From a checkpoint of a small multi-label image tagger.
Model: 3.92M parameters, arch convnext, activation squared_relu, moe top_k, num experts 16, depths [2, 2, 3, 2], widths [48, 96, 192, 384].
Training: muon at rate 0.014, 12300 steps, batches of 256.
Data: trained on short English words printed on busy colour backdrops, 90422 training examples, 34.8 epochs.
Rows from block 6 of a small multi-label image tagger, named by matrix and row number. Rows with one number belong to one neuron. Each number is 500 + 25 x the weight over its row's rms, rounded and kept within 0 to 999. All counts start at 0. Numbers have three digits each.
Before each neuron's rows are labels from the 100 images, of 14848, where the neuron reaches its highest value: "top examples" is what is common among them. Only what is clearly more common there than usual is listed. The data: short English words printed on busy colour backdrops.
# fc1: MLP up (model.blocks.6.mlp.fc1.weight, 768x192), inputs 0-63
# fc2: MLP down (model.blocks.6.mlp.fc2.weight, 192x768, transposed), outputs 0-63

top examples: the letter r; the letter w
fc1.20:522491496548518528478449522546491526510492466452505507487466512505530496491511491480489509544492540494489516481508520498478510496501524506524482423476496477519523498527469466507503495480492502
fc2.20:449522472508487485515507503468488514521486568502458496477511494495486469531543484503497514444497549515513514523509500489511520517518479470460504551535503455528495482468495492532511459453505481

top examples: first letter capital; the letter b
fc1.746:486514472487474511492520489490514496517505489509511548534534491499484511506534517488493494410530529531495499480508527461478516533481496504503481523490517513523487524470466500463504481505506482
fc2.746:517495496519460470487482518520511517515487465481520515491501498530510506478455475524504496507520450477487513512496492478513522487457464495514491485548507548486521464517504511489527495504448528

top examples: first letter capital
fc1.588:502507514495480513482510491493524507448491502497503502445477506444526476508482507493510479491519473469549517486496515489529493518493470508508485473475450496504479536528513515458554502514499488
fc2.588:537496510497521508535549499472502481515524481510487514472526506461474511514486471518495493478493512554541523522500499501539493526471513482529528484511516499526494510469532483453512493483518524

top examples: the letter e; small letters; the letter h
fc1.625:500482474494501505518515532481525518519523551474510483517501473499441519498553484496479468540529538506486440500442544512574447476498545489484487543487510458496513511491510524483445473507501515
fc2.625:545520460502507493530513493528516531485467465468539527534487494499500498494465491476523534506492529560516464496504517524527531521507509468536471530521485495502553512531512482480485495492489515

top examples: curved
fc1.610:484480487477494486460497536467513469507554522456488452473537426514491502543497484490500500502488516498505490477518572481541486477542484501524518505532503515460555485507508485543485507495496532
fc2.610:522488481517466496501497527507537502504435477528522454524503542461541515501545517525506538474478497511501460508475531496456476507508481533485486533509525479493560497522521469488484479499511505

top examples: green ink
fc1.128:499438506490503498492508524510514465496433489531474497484505402492508540594474494508502496488481531474482521488503492486496500538514512496506500509501527473504489496520484492488539492456544515
fc2.128:551529511488505513488520489521508493525486493547534547483527523505502485511447514496495514499496499520487483479501495501528492498501514476488527478437524456505488504488509472491563451510406572

top examples: bold; the letter o
fc1.603:511469491441537486445549463496513506517473516492506467508543488483442514506535505480492537501566493508468517499472503500516495528507505526530502505504462482494529548477487507489530466484480509
fc2.603:467515527530473473499517525492493556467533485505515551513453445448505476472506493475497449531511537518496459454534539501508506489546534539526485449473514523540525503511515510490477510529515535

top examples: the letter r; serif
fc1.31:498508485478489494498525518503497533552526475504483527436504497498514515468540519497521478492478508469492477496529488552482500481514502523494526477506539477469481534539466549463478486534482506
fc2.31:503518485485481446524527516513511500485511497530539536541535544500470532488500489500523490470489500508497529480505491518445478481551474520525472480487471495495504540467532478526470483500509478

top examples: the letter c
fc1.215:510528480517505486542524505559545499478453497534499440481480480465511467505476459478490487541528516502515488483514509489483470498493468489538494495474498467465500488462511536531506453520514500
fc2.215:506573504478484501534506480551514462535516488507494537509480509525520483504479546514529526533469517481515538495466489532526515507485479519494513495523500525495488523496512487499500538533510503

top examples: bold; the letter p; the letter w; the letter m
fc1.503:513499465485499512468512551495533490486491523501523488521507476529528490492523489533469497489422498515524482519504527479522548520499572540512450512539548533501465501467522497539467494487519524
fc2.503:489487502501510522491455502471514478487432461471486493482448522492538486471538496535557510525538486532513481519477486487470483487510469510513498470513516529514504516468523525499469504471489487

top examples: serif; the letter a; capitals; the letter l
fc1.435:496481503545497489511460507505484473509487477509509475529515507517519508468454478494516510495478505472483489538498457504496495582514485496523532547472555446545508503496512499483523502482469488
fc2.435:474481499516544554507512519474467504477499542529532502482500505488482485542497509477479463518490504489494505487490544495473479505470548491474484512497471434502487521496499463496477512521530459

top examples: first letter capital; serif; the letter c
fc1.475:517492500508501505515537515503473507496487491526477464440468482493497498492511496474523490433588503533502492477531543435529489491520485468467457492518489556489485534476492486514486512534505498
fc2.475:482469473497555505466469469525496504478470488457481497516485471501476487527508510481440482489519467545504491475504513451496533517476481517514509521502554484522468495491505535491535545500524479

top examples: first letter capital; the letter l
fc1.367:473530507478504530508495512447471511476468489492485473453497539502507464535500471547500506454535476474498535519534536510535473523530497483468471524465533484483456479482482493499474455473488483
fc2.367:508446493517490485512519528521491457535505496438520499506466456526446471522504502508492494499453504468494563520514514536461513488505485520515507547504548516543504526497481500490526502506542519

top examples: the letter s
fc1.123:504460479495451527468528471495477471506502525514502504482412542499523496561512516510465482499486497504476507506513505526532511485419495464513556497501540537498504482519491489521504510485568484
fc2.123:515488488506509489527472501516477478466535516510501465513498468511456456519473535490497466447532537456514562471484480510498506509553462475495457493540496536481501466487539493514479506530502451

top examples: the letter c; the letter r
fc1.539:442501510546496463527531527459489530509486513475521541473497481459509495496491520529515496501493528542469493483497493507508496522505503480515506534499500538446450567450482523524491467524492501
fc2.539:480540520519471512541517535524523482499526506471514494481443473504484523481502465500490486552536491546459533477485499538523543511530507549505497497489444511532501514498498511477503501455543505

top examples: curved
fc1.376:498516483472509498511507491481486498502548523514488514508534516437504544510511457512465482477554477487504545485500510530543495523499477506492486473409483471508471501504529491521506474516482505
fc2.376:485497506497509481502505482504522478494489486508524515526519540474504514474520517497506492485530504495519501518441508545482519480548514473519502541520516562499511536499513490454469481491514477

top examples: capitals; the letter m
fc1.701:517513545535495506533475511505501492467490496491517500526487517496507511471530495450504492520489520470515486529496464497547484506466480513447505527502492483509498529540486533518536480521487516
fc2.701:476506493505457503507512479510539498461478512493447527519440480535450464482472503482523476472497509471500507497489492528516471489503554539464511485523494510477488458503480515480514473514504505

top examples: the letter u; the letter s; the letter h
fc1.303:501504500527509527483473546510472511474493483495499496526504471574521506452523536467471530479528496495509508537532465493566513525473530475473456461483500503515513496504514490499504508509476467
fc2.303:456503535532502476472518509480527506501506517504502513529495526518541511505490496507475512498480504499525497489493526504511481515538493541475499493481519491506493515477486505498490505525439539

top examples: the letter r; small letters; the letter o; the letter f
fc1.124:459500501524500471524517506471525472499520507484506487483532490506517506504500502473542432496455532520490535500516489503520496500475484528513494543476462476463479517505500478555505484542517484
fc2.124:512493473498483526473476538463541497470500490522503489475543517474493518559491485491538464516491552511461511478448508465516502465479547484517485505498510470506528544469474554524524491527460491

top examples: bold; sans-serif; the letter b
fc1.490:503486481504519512532502489513448497517529515505546491526513478497529470518484546495521511476494454477518498530521497487523507494483472523491497507471494498477468491484538477454520513504474499
fc2.490:515517525474502492496518489472533458482516477493487493487487456522482517516479461542508510523466469494559509551532464465483504537488520511484495465498485481500484478490464535491485459478527475

top examples: first letter capital; italic; serif
fc1.725:483506508529481519489466503497515487476506524505517486495464549486545528539478529545523529485471497464465492462552480451488477478459458486545474491507460486490516506473507544502514530510490517
fc2.725:480518464537506469476458495551506483512522513499506474508539518512447489484445497499512539473493512526519490512500522536472537523490516517491477474491537510486474503521498500514518515511500495

top examples: sans-serif; first letter capital; the letter c
fc1.352:478509491480470493516507485499549510495520487499470479448502490493500514540509455492477513521457513446475527505517535519511474488489464521460519516466496478492558552498486458547507454498471506
fc2.352:495485519512490505494478485470499475505461517490495496462490503452502532549501460506544493473515464467506510556489534483517542531506512502524482490515502497511508554521493507517473474515501529

top examples: the letter s; serif
fc1.56:488475513441477509519490528505528477515501525496471506483528489495497516477476521505466496486514508473510461483472441503516487524505482519532508498498457521513524537525512491476494562561482516
fc2.56:502520517496561491494476441465542587484532499513485476507510468469480467512494514455502513499486481494502532498468471498498518495531470532515522473492572542505530502471495500459480475479483500

top examples: the letter m
fc1.556:505549515499518483516501517465531502543483504551507517475534487470482551513480490505503493520512455487523522466514486476477532465531489476516500532491485528509511497460492512488434565490509528
fc2.556:550501479518517514499484452488558499481549505498506531495473490489497479465504511497487483513489461516477479462486482495468537454481486524512510527508483463533512482484538504531516505463523547

top examples: sans-serif; capitals; the letter n
fc1.716:491486472494494475475546513525500523512493503534511503502510458509475500530543541484501527466509496476456475474488499536515489490469562514515527498468539540443460496497524507508503485506506515
fc2.716:506513467543438472516506482495527517518473463471508509507526502469473468513478491484521528550520465457493475490523487460464485547527536550500483560475511494511497486521510533534501502502493459

top examples: the letter r; monospaced
fc1.21:483457496489491484511519465501511493538485504456531507496553502433483507480495494482522462506574525521558494520477478528536497456534478523512529532482515450511517504548502496484518479539510489
fc2.21:522517510509442491466517498505500469493522534478512475461498527479523490479489520491513447556474479511494470476527495465476531471537525479484459515531519492497563479446524505486516494532517498

top examples: small letters; the letter n; the letter h
fc1.721:450501460455470515463523451499514525517518447456521473500491484467493473520498490517534511486530501516466534546458504494534491461513491514485488489519541521511492505470532511504455504486512542
fc2.721:522509501465503472485499480496554495490515547505512507503456496499514471516522486535506562521514528490500525486497505534495493502483467488515490550483555507515494489460540517454494528539476484

top examples: first letter capital; the letter c; serif
fc1.163:536512473491514500505557512502524479498475518483475518464506498469474472481537486503552477478468516494547486504483495500521500530499522488495481481490490525463474574525492476502468497489483515
fc2.163:470472462477487507484469495541545461470507487521475553508451525471514493494499493486500454457560492526509468526461497466516531538492496534455563488467467483495490585510511529517484509499528532

top examples: the letter s
fc1.564:514505509472511495475508505460485528479538518509487489477497529488512478497530483484453505519512491472475515472520528504487528498479507530484539487460478522492492474556468514529492496498486466
fc2.564:534541502456522503498498490531507488518534461546482512498500496509503489503530539508495522493521459518505493494515502505482454488511461506493504488514530592473507520511559523494505486514494456

top examples: capitals; the letter e; the letter l
fc1.618:509487506483484472544505501470463472481488490520452557504457487479516499489482533559444472495561468523458520477512567505503540533505506514535478482493495505477490500490478510517515512448480520
fc2.618:448519539495450492504502520501469532468496529487492558501474483474521523579533526511531482469513527480530501455485487540508518482528518547482480498506510505549482518517521539492470521467506535

top examples: bold; sans-serif; grey ink
fc1.767:476514542445555479508481495498507523456521504500511476524518502500493442498485509477502480483506498474503486514535509486515469506481549545498486526499476492559474494514553479429540440549527529
fc2.767:529469533494500502460535491476509479465490524499544508486511487506506533493475441491502485492518514518537493544503503512513526489494518527484509487482484488488502491488511505502471423471471509

top examples: the letter e; the letter y; the letter f
fc1.219:483516485465504493526519495527523516511534537494490507511462498530491480504463440503447490577490468464481521558501485528492475515528511456489519499464496543475454482490497462533485506516492490
fc2.219:509516538487485470478511483485470533558482459481510483499465507518492539524510501511454509509513528464466466501504517477498477501520515521483472596501466501506439475562522526512491468499497528

top examples: curved; italic
fc1.187:481505501494476510503461486522504514430516468490523504517449490491489502504480503511524489457513498463526555527502505544538556543461521497506467519486493490509451504509460448473546472481489496
fc2.187:531477488564491518462524500474518474508483500536466495450454507512498485507511491545494483437492479528561504521524501484487510477482500467504507528522460537467485539487517487495493487512495452

top examples: the letter e
fc1.277:482512530507522487473513508442491455499531480522465539509488503488486527526527483532496528472521488456507467481516511515480485557557510564563515492497516488465540485491450501494490520521516490
fc2.277:509524528496517520540503436479482514509500514462475518492478471485508515531539499459485485513518529479510531446530517533528459482520484511491489504517508507546481462527512498519454502522445481

top examples: the letter m; the letter r; the letter u
fc1.455:508540515489484501514497520495502504488502521524501500511469501528510510492506492559471482488511524502506526488480477495522478481458493547503500498501531493555457480474482514510485518495553527
fc2.455:517513510480543504504459506553501498512523487485515515515518495469504500509521519492500489494541453481487482461454522478507510485457449499510518454529486524492526469468483545508513488514532502

top examples: sans-serif; the letter e
fc1.597:517495519443505491448501501454512531504487542557527495526481523487453528519439499552526533494513551542473497491516518483524533589489473505486520481474536436493506525484526494483527485503475525
fc2.597:544500503502497496492538530507485517496508499471493488502508481478494505511519575503483466525533553477531495501492482488495519499503530516506489496475469521479457489479503528458467541503491530

top examples: bold; serif; small letters; the letter l
fc1.582:494516492541504497509491503528480496469527496465489500495467489503505486479495485482507483508564510496476504513488499485465558511497552505508470507514528519493524486475501527545474529505531506
fc2.582:519462487481548476434534501511497523484477503481517508484495516491513519473534461500483506488475524462506534486501474498510500453514488519508492534510520513543492473508498466482512489521531505

top examples: the letter o; serif; first letter capital; the letter f
fc1.527:463509517501482526447516448539480475516476539496517498515501505483523493489472467506502544469492536507473459514520481536545504530456513497492484523509508508493496488488465519501541484482507508
fc2.527:511530487484474549454539443504492518500547459484485495508507500503467504498541468487511505530513477522524508470481505500480541519505516497522538549516490497527529475501498484471490498528477517

top examples: capitals; the letter u
fc1.401:481484481496494492486449533533466516499490523519500515516518493504516496485471514512526534459490527530474513535494479488496552501480505481517475456490509487519480484507526484494492533511486483
fc2.401:463522525495493527509516529448515559494548538523491521524484481496552523550508511508534516485518518487554491459471531512493504546546507486458514537469479522525503533499509512494510538559527526

top examples: the letter l; monospaced
fc1.412:497480476481505489516534468518514522509455487461482462523450510492510526482455471499509497487472482513486494517554539503469545522517485511527492498475509499509505515537540489481551496476510479
fc2.412:500549489523495466496479504502476475503539440536482459539487518510467524520462478494459534483505509479534525492478496459524511465499507523505504506511476486565521549507467498507510499477499488

top examples: the letter e
fc1.498:542499520467502467511489465505523502530487523511471495483502526503473465456492489485563477502523529505500475469525555508498476533498465514480529545470515519487528490530507516471500549505529504
fc2.498:502481482493543481502508525508505461503527462499493472489531511490462476492520502495532494510490503542548541460488525528503520526526543514508506593462523479461545513496500475547492508490452490

top examples: the letter o; the letter k; the letter c
fc1.90:478517492522494510525511477501500481487449497485475470509486499479417502506508516486510479508489546522483561500497515519475466533509522496524469531505492483491556484480512505496502493479525496
fc2.90:483507494545512479488476558512507511493530501495441514441530540514495506473476530465501543540488487479468511476506496486435505480518461529498441514536492454512520494471486500531495505480449519

top examples: the letter r; monospaced; small letters
fc1.260:480471480517520485494515514492489521524536524520504489489542496446488523453516477535500476489489492496519522470443487508507480502502480462531484511455496493456440501483504503512513515524496481
fc2.260:495513483511497510494479507479542452532532478494528438455478519479460520516494508481506491487514473504470509540497535476474545511502501491516470496515462492483489533445531492487483479507476457

top examples: green ink
fc1.349:464469524484507462520524508528493464467554474467511495533518530462486514468490448512483504485444535528488500506493498528500514508486517514494516461478500461475501435500526506504497509519480481
fc2.349:485499535537470495502501518469518493496515543500516470540520473537478504492495516529513498463547488499501457564508519488460500499493460525520458455541481516517507473525553496501474483485487490

top examples: the letter r
fc1.29:479551455491503506515513477517534510499518522488514541478495504488469499468527524520494450474452504525507448509495486490513498535473478493515508483493505468510526477477504462533523484508508490
fc2.29:484527497484480546488525514497478499522540534557452486466488502467497531517474529540508465479532517463494517485491465516531495483518522497518467502505479491483498513486491509528505501501556476

top examples: capitals; serif; the letter t; the letter f
fc1.645:480501528510473498504518505467465498510539530508491517464481544476490469511463442462472529487491571471509461495489496511567497476531470531505479485542488501515517526511482518515501515523502489
fc2.645:500517519486509486522525497492492472468535487514489510475518531517486524499531515529474499531483485488489515511497464502500520489523493455473471502496559505468486514492492493558532532499488495

top examples: capitals; serif; the letter y
fc1.447:469485482524570510474515506507506512499479492516494490516524509510481491538471502512568482477495529443454512489483506504495441498526478506505491527497472505485491471528478451499479493513487506
fc2.447:526510482499488526493516490505477519427530512490523470471477468493469498534509493522512509512518479508482554478504495518494495496499502520521521526481495504530522534508536522478470501530517498

top examples: capitals; the letter m
fc1.79:531438505486534508456453477505529484483497511469507522470569497526473503523515506455491438525487454507503491481496486513502520511543532503507488519518566507519495485515504459494470505521480511
fc2.79:533505448525547497496492474489446516529501541516539465540497499539474516475527498497503480489490471486514458489504539524483420500479544463488478480485485512500535485470472514521478518530487545

top examples: green ink
fc1.54:471500475479512575520474521515538473515504461528484490489487437497516464502498465486478535510516519457536518478460494492523516516537500450533509530488469454501505525504469490504517527518571525
fc2.54:468527518463485546468508481489542484532477509500497539508517505472496454517500491474496482508518454482482515484509487472560499471514487470510481506453509491508517531474542456502488502510474565

top examples: the letter s; the letter h
fc1.265:491517483506489461493488501490481512527550511491490508542499480475469541490460515484514504493486563474492452502521494521477440484540494446514529484498506509519530482448486526502527477544508531
fc2.265:494488504458500471498521503568546516471521509530505484525529499529547519475550553494469492471526473470502514505485506495519495479521487499516485479500468480560521522490495469511498493501523463

top examples: sans-serif; the letter n; small letters; the letter m
fc1.143:526495483485498522518532443518513516494481458476563478476513491472510487458529483523519505492493495517445469508473465476495524460495511538503508532522517467506483540536454465485510518503521489
fc2.143:479504475469498504518482494469492510508533542493475537483473495451501521486512504508479505493462453458503499481517480538446492512504491479535538480521519558472454476457477547517525538547514467

top examples: the letter s; serif; the letter g
fc1.27:503526560461453445508488450482517517469487487545490513483498501515532477488522527503504461436527515463475527485521472498528513472518529481520529480508472545498450421503534521487505544534507489
fc2.27:474499515504513512470479486510513478526496488503478452462520439466489504462525535508503481462496493542462529516470482454499476514507485510502517507504509494559448445484494518448510467505528495

top examples: the letter c; the letter g
fc1.634:500489479501512515520487464500516482471477512471499492501499490466475524517513533513504456506519495491503497493502493492479537552495513511443481525455520454534480513515516467539515497495519465
fc2.634:510534533505470495503496497492506474493499494494513510545478509480501469510515531502524491490488460495516532524473546535515466530497501511495490489482476486520515565517473520482503524502497524

top examples: first letter capital; the letter b; the letter g
fc1.622:536471486501526530549533515547518506536468546490519507485486509516502484501528506513507464451518507549531509497533513535504513510468508503493513495513510531481435512499551481528513520495465469
fc2.622:491450516496466499532513527469456487511516495489507529493525504477491467487556506478505473449467471515542450535522507452485480498486494494499516524500501519482479509547512492476539473494567477

top examples: the letter t; the letter i
fc1.251:518488485537541548532560470491509483519505507470491534509474526441490495481465447515529490509495519476464487483532488473506478432538531505524468497516504494497522496558486454485492457498494490
fc2.251:504481474444553514537509464520457541452503504505476542500515504496516508517539495520466516543498458453521497481529506515529485512523542527508465495538499452479473557507501499522504513485477532

top examples: bold; small letters; monospaced; the letter b
fc1.744:490488460526481490484495467498516503481530485481503532580523478487474467498532535485558519532499494525474525467494492514494456495509496487531496517535538508490514470455544538508501479516513483
fc2.744:514477451481501499525437479479556475531515498509490501472448490501514505512507464509493510496460481478495483501484508462499487497551541470420485514526492514529508466537500500495532525492526494

top examples: small letters; the letter d
fc1.638:465497493530495489516521500530491519555489493473547472530488483546485510490475496487499512491508500507464468467488489468523521523520489482509504441499489462498516539555531510485518506497497498
fc2.638:461479464520499532491530532492483516519471497520529545522483512499473492532503526519478468498466567525502541479482433511481468466498562474491498503523505453464495484502472462534495488496518527

top examples: bold; small letters
fc1.484:498528497474518469539513477475478513451543488515498473472493487529489476505470472520532448493492506518475542487528523471468557503496535508490497526487457440530498478528488501520488481494503507
fc2.484:488509504483492496483518504496500480523532541534481521523484498501515469550490475495510512453531483495483471501510486513464495481524498524528466531526474496500502570507564477527492462473514547

top examples: the letter s; small letters
fc1.393:526491485428518461527525511485520516539519512534536486486499485466504484513509473496491551515536466502463508510521500499502473477511503494474485513492508464499550494531488468458475513497494502
fc2.393:490535503506506489515505480491528508519510503487528521501469482498464466547537488465537499487485579479507552495507494503538498444530488476510522524553485500504498495516550453506503512509451494

top examples: serif
fc1.366:491528538470456509483513512482532489478532495481494522527515519489493532472478500492472483538467542492517516490508488550494553523471554488472481468509518493511546505503567542487485489506528495
fc2.366:486477550525480518504494486473524530478496527469477505528544488509469489480455479492452553521491516516490462493503514527518469530521490505561509503505483515498534473555504466497483475512474471

top examples: curved
fc1.248:521513484470478477473553470467511486470559505483507507532467495463503501507466437510476541490530491517504502493477486491537530508515493498516450508445506530495480529500522505492510486501499515
fc2.248:521485476520483479473543499475501517453502503508490462541516519545563485483494520485504497483486514473538485523454487500528504530543513460516490521523512567482500536533527477442446487498502498

top examples: the letter l
fc1.483:465477516553507478487497484480438484517497491524508572478465493510499492502524524500440522462526492495478493564498506435527460545460471486533461536517528463505503447459481498493457531494505509
fc2.483:479465527464496473486482498478491502511514470493513523504466500478526509531494535540490511532480446540517498490499520548456528479531517509455503480497507477501499485502544482478528524484470486

top examples: the letter t
fc1.681:513515501501501517505521457493484484477532481499460484535487486505491468501533507488491486487519514511441526503519532546471524556504473461567508456519483493430508515517511510485498520534521501
fc2.681:458498524470498513504503492468484524472514523455474547466508508496509489512489508458476551517523494534509506451478498534468511549502512472500502502509484490508501551540483494482458514543450505

top examples: the letter l; serif
fc1.750:489480502493521483494515533492501473553521541514486526507511513475580520503461477516421537451531485463542504513519507487517478527487489498504480494460548469504485494426490479466489476501475478
fc2.750:479462508498503484519526475532480477513493483471513545530477512507488493530575539488504530501474482514507533505483527508472494468514492518447512484452541535469533505512482491512515481493489503

top examples: the letter u
fc1.662:488489510525505481531532480518484487491520444504485509528532495522500471477514529438495516453486487494504492505525495516540509501494517468490516508486505524499498486461564485545555501494503502
fc2.662:470528442502520484493526483466530469511504521564493514531501473533485510539516479493531496451453529480525459495506499528471458505531523483489487495548448535507478470521475485515502526492506508

top examples: the letter t
fc1.673:510502518492498496520478541455536458543487476453474515502475532487528512508455478476489526469502519508503497474487533522510463510470513455484509495533507519500506515533536521494530542534488483
fc2.673:478489480457519482511471538525513515492489543445528492518554511482458498519517527448514496467513491499555475481541489488479504510509501518544481530517495490473501522480544480472495483477471542

top examples: the letter m
fc1.552:477499475528519515497504528536517485508474513476522494510499504503495509498467490503498472518504530478528527480483502499488471522530513463515523527484491534479474572410498505495473524522496521
fc2.552:546440474545522538519496516452556500505511551502513484457475498500539455520497479492547437531522494551518522475482462478501532457479514513501508470457497506531498492516524500501520521444528515

top examples: the letter r; serif
fc1.559:495517543484502540495546468482531495529509507506486474490482500467578490468493475528514493489516491502488472494502500470506469470493484529506455473495535492488482573507458499497525505537529503
fc2.559:525467492467495530534498499485492495533510481534500497487464483472489490479495504542498504504503483504498521493522495488464563485508486498505502496509526509480467544476525513458545530530524523

top examples: the letter l; serif
fc1.338:525488509541516507486503459559482477507452454497491498491509496529510521494483471493507540498555574490497487555528509505471484522464501472527494506475548450467478454493508518511498525506515494
fc2.338:498483481536525486493504523505529503509479453536494538477512526548517506486490497456496526520524507479574544452464580491498501463525520503452494495463444458531500515511497474458494470522484498

top examples: capitals; serif; monospaced; the letter d
fc1.693:496503465525514564538468469485481504460533514468516480510503495534486508510470509456489495516521535444484479422532500529491516526525521486464463499545492558459522507474472524500493482483500479
fc2.693:519498445525511481524444503523506474539541494469481520479543530506499497510463485492489517469452512491497524554500523479517523506525491535444528512528481505507511435520494494450479494490491487

top examples: the letter c
fc1.491:531514470501494488526537504515547511517476536518515477481508506491497469493488488488478496523526495472529484479550496456490493537486482482500502497442524472524488507448480521523506483500506484
fc2.491:500532536491466507511529466528490477530502490496524507514477512505515476479498516527481504531499472525496553483476511501493511488469493525524496517494506543532478525472506488522536535515517531

top examples: the letter e; the letter a
fc1.415:524489471462451475467496490485480488454492529500473492492472513522438530527523481494506509504529494510487473492486498545492515541509469550510471504403516501496493508534477511541484509477509493
fc2.415:481498510461484464522505519498508476462508489523506465475490451469523494480522500512492511506525455478496520480456467500501505539497528530472513502492460531455493492485510538464482518477493491

top examples: the letter l; sans-serif; capitals
fc1.594:490496524479523496499508553522491463516528468504469538479500510545486531497492566528505517486484482514479519493484497501523501528519489457513498472452551523469480481501526542471524482523506527
fc2.594:520491541483477461496505559474514516490510499478513503511500514473487527506559469519506534522495457480515495497489510506499436515507540516479455469469505480501451448483492535540521542466470472

top examples: serif
fc1.7:518512522513525539447452521431498515515492503505467501500491490509512502458481497489482499503503526495463535512504523499462501506494532513509488544511515527501416518479472511517505535509477531
fc2.7:476509461523504510536533456514495492545506544474528516492494502486527530475550451473447490492471479504496523503476494545566448516485499515489498498518488530480508522512488482486530547507490523

top examples: the letter l
fc1.478:526509455470523533529513543535497456495527491493468540533501509508524501482498490515516491487458490467528481455485546447517525518487496540508506484483521493417518492505505501508496513526510475
fc2.478:498494499461512515480479493460512564523493465512496477495474504455511517522476539534526456537520483503497496467484539509519520536536489481445533501483468483482525516550490516507491507513459499

top examples: the letter t; the letter o
fc1.494:451501486539494493526466498463517517513514520535504482516463526480493494470502535497482479506489489535527508477512525524491554540491534531463467554519536451546493492503487490508507511481516498
fc2.494:486493508497491552516506557519497492509479477467459499497499510495525508470494512476506521493504481464487483495452536528475522486503554478507582462496441448454548549471475531525499517489497504